python train.py --train_examples=195000 --tokenizer="char" --encoder_norm_position="pre" --encoder_activation="gelu" --encoder_patch_size=[4, 4] --text_encoder_inner_norm=false --optimizer="muon" --momentum=0.85 --steps=18300 --batch_size=256 --epochs=24.0 --lr_schedule="cosine"
Rows from block 9 of the image encoder of a small contrastive image-text model, named by matrix and row number. Rows with one number belong to one neuron. Each number is 128 + 32 x the weight over its row's rms, rounded and kept within 0 to 255. All counts start at 0. Numbers have three digits each.
After each neuron's rows are labels from the 100 images, of 14848, where the neuron reaches its highest value: "strongest on" is what is common among them; "patch colour" is the nearest of a few named colours to the mean colour under the peak. Only what is clearly more common there than usual is listed. The data: rendered scenes of coloured solids on a plain floor. In brackets: how many of the 100.
# fc1: MLP up (encoder.blocks.9.mlp.fc1.weight, 1536x384), inputs 77-153
# fc2: MLP down (encoder.blocks.9.mlp.fc2.weight, 384x1536, transposed), outputs 77-153

fc1.414:089135131118094126159102228178149160124100106111138171168115110040137166140124132135155078108158164163068178120148156099150162121162144104142114107098148126127159095111160147106047133070127179087066114128146130129134147107120145124
fc2.414:087113166130157112113084093135127163145093204153130193152134115046156097091128144171085078112151125172124106098113112150097183100149137085105119116138161182141119101119179081104097093121078094168139043101141128179111120176115172114
strongest on: count: five (64); egg (47); purple object (47); orange object (45)
patch colour: brown (41)

fc1.209:138132106107110152122179151171098165126119104154086123131136118064083146154097209124068110168173163109167121132123100120157133111204133191109169169131189153161110146157136132100110084143146150154111105056125148133199071117110094133
fc2.209:131084112133146190121161081155077166134193122177111171139176067104093158148118126082125117206134156105096128152118108082132135160175073173093121137124164124114125120121124123146092100123116136128070160140131083204128186119142131153
strongest on: spring (96); largest object: spring (56)
patch colour: brown (31)

fc1.393:174123124146160126160163192115126065108050155097069148133101154143163168123160133127098117100159075134176101113132097130140085128122145146043119098151189193135121133134128127141143138116142153112147117146161127135134090133116127140
fc2.393:167179157127122250145164155132112117157075070116134122085138165151150157097159133141061128146117145116154091129151140188112127105146097107070108179133142144164166129162109170083196131189037133133124081177175120170172108144121132143
strongest on: count: five (71); green object (48); orange object (45)
patch colour: brown (29)

fc1.470:174112149111170127059139154083151111098149114174166113073112169101128136169189114131118106113089167183141127139132131140110178126118153166103128205110088132114101129108157145113112152138149133109100071057216127113120161137155139112
fc2.470:129098142134111154102095082119102156097099089117112121130111110143113115115116159163058098082113122119152112098124148117136105068144148129136172116128130130196098071124142105089171139101173200147092072153189219089132156083112183154
strongest on: red object (100); count: five (53); its colour: red (33)
patch colour: brown (31)

fc1.248:123226068098106146131100100120130131167155108115113142145114159135150146079105132118118144133102125132193136144153112095152156085202121226095141172140106143108104113144181138081106108128151173117136098075196119123099142179102122160
fc2.248:113152107135139079127111122104114116132163099153088133110104150193166121167089048119150141189094153079211133142132096143122070096134112156124114203070071126068088150163144132085082101120074167175077101088090137115097128112142127162
strongest on: torus (66); largest object: torus (25)
patch colour: brown (25)

fc1.672:128155123110124127132149070152105161107068129110150075149122145104047149142125146112110147136132117119182185139138124091135081064144103135114100120112117119124131146118106100135150122103092136123132155117072144157137139105081231152
fc2.672:141069123120190114094143158125054141084164122071181116053079090171217093099065116203157144146100114107066145124116091107128153075134117138145105183164157100130130130112085099091111110079163085186149110204170162090061145086122130126
strongest on: red object (97); its colour: red (42); star block (35); jack (35)
patch colour: brown (35)

fc1.360:133097116132113116121177085060160151113125137155123223113129137166138159121166120100130159135163135135085148126122167149109090119154171023134112108114147153080116125095112124142050164118158108154088138104124110100138142171126162095
fc2.360:096150103115104099196134114073136105081148147134120078090175141132093125161116120103134133167165132149135115106126101116098122088145132099188145120190173189076176111064129096082126120105162095119167156132110167094126150145136192118
strongest on: red object (55); count: five (46); octahedron (29); dome (28)
patch colour: brown (31)

fc1.496:214121121089101188073103083120143149132085109098117088124134158092162114170169115085115108114119150130157093121119088129168080101144128122126150212164169107152089109134125165140137127144126165175133105163082094114164142128109133156
fc2.496:119127149127047129101119100091150126081131147146162096114149118169175094133117087166167111123111094177077135165136116141102158114152079177159148154129081159116164180122035134194119183108123136076181116156105124114146097060109137087
strongest on: red object (85); count: five (52); cog (30); its colour: red (26)
patch colour: brown (37)

fc1.55:099148117127173178148140140132127116124102145087138115145190133100150142057091133120096085088117090104164122138178101118155119122089176093148063184116080130064128137099122173134132110162097090053171138092107160112110133145147141111
fc2.55:085117097151182048115154153112109102141118160067119094141147128140144090062133187161068129154118121128146157140178147143125114158133088116184122120095140098155084148126169153170077153101180126120088111162155100089065115178121159102
strongest on: egg (50)
patch colour: brown (30)

fc1.746:114165135113135106123097108125121134168105156102081070106162172088154156142114142097096156105068109146151125125114133113094126093221080188145111147175113154173138070115157102115097109164100137103130130113159105106096102130108112148
fc2.746:116128132138153059160132205166182101072162118145095108076119143075111118166178175092131112154095121140121148147106102117142072078147130160127107114052085099100113130138109136106094093131078121151128128064119110135127135099137177197
strongest on: torus (94); largest object: torus (50)
patch colour: brown (45)

fc1.416:118154138108111161134156131141106118117071156146152121069116137034093117127102182108104109187149178129178099113154081138146090170147134191125150167132249195130122168142133127127171091092159160146087094093117113141146087130087120146
fc2.416:154076145118154155085172148132097150112140146170120149089103135076124159113164122104092078164051063132133118113092101195133051143160125117082077140153172125141170121136165088132055137114136079124108148122112106147131155077129141131
strongest on: spring (85); largest object: spring (53)
patch colour: brown (31)

fc1.70:137073138118194145115100085107103105089136099089125124156153127090158153124065159159125136110099068121125095148100134144156164162135142198149106128154091118175147137126175119150132120160166110142140091098103137104106152115115098131
fc2.70:145157164165111165069092093159134109113100129135124109182109132087128094206066122125180062148110088113148126137098185151138095158156095120106074126140110138107101139128137091112183086137099143128116152116127092105091076117070149199
strongest on: red object (52); chain link (51); count: five (44); star block (29)
patch colour: brown (25)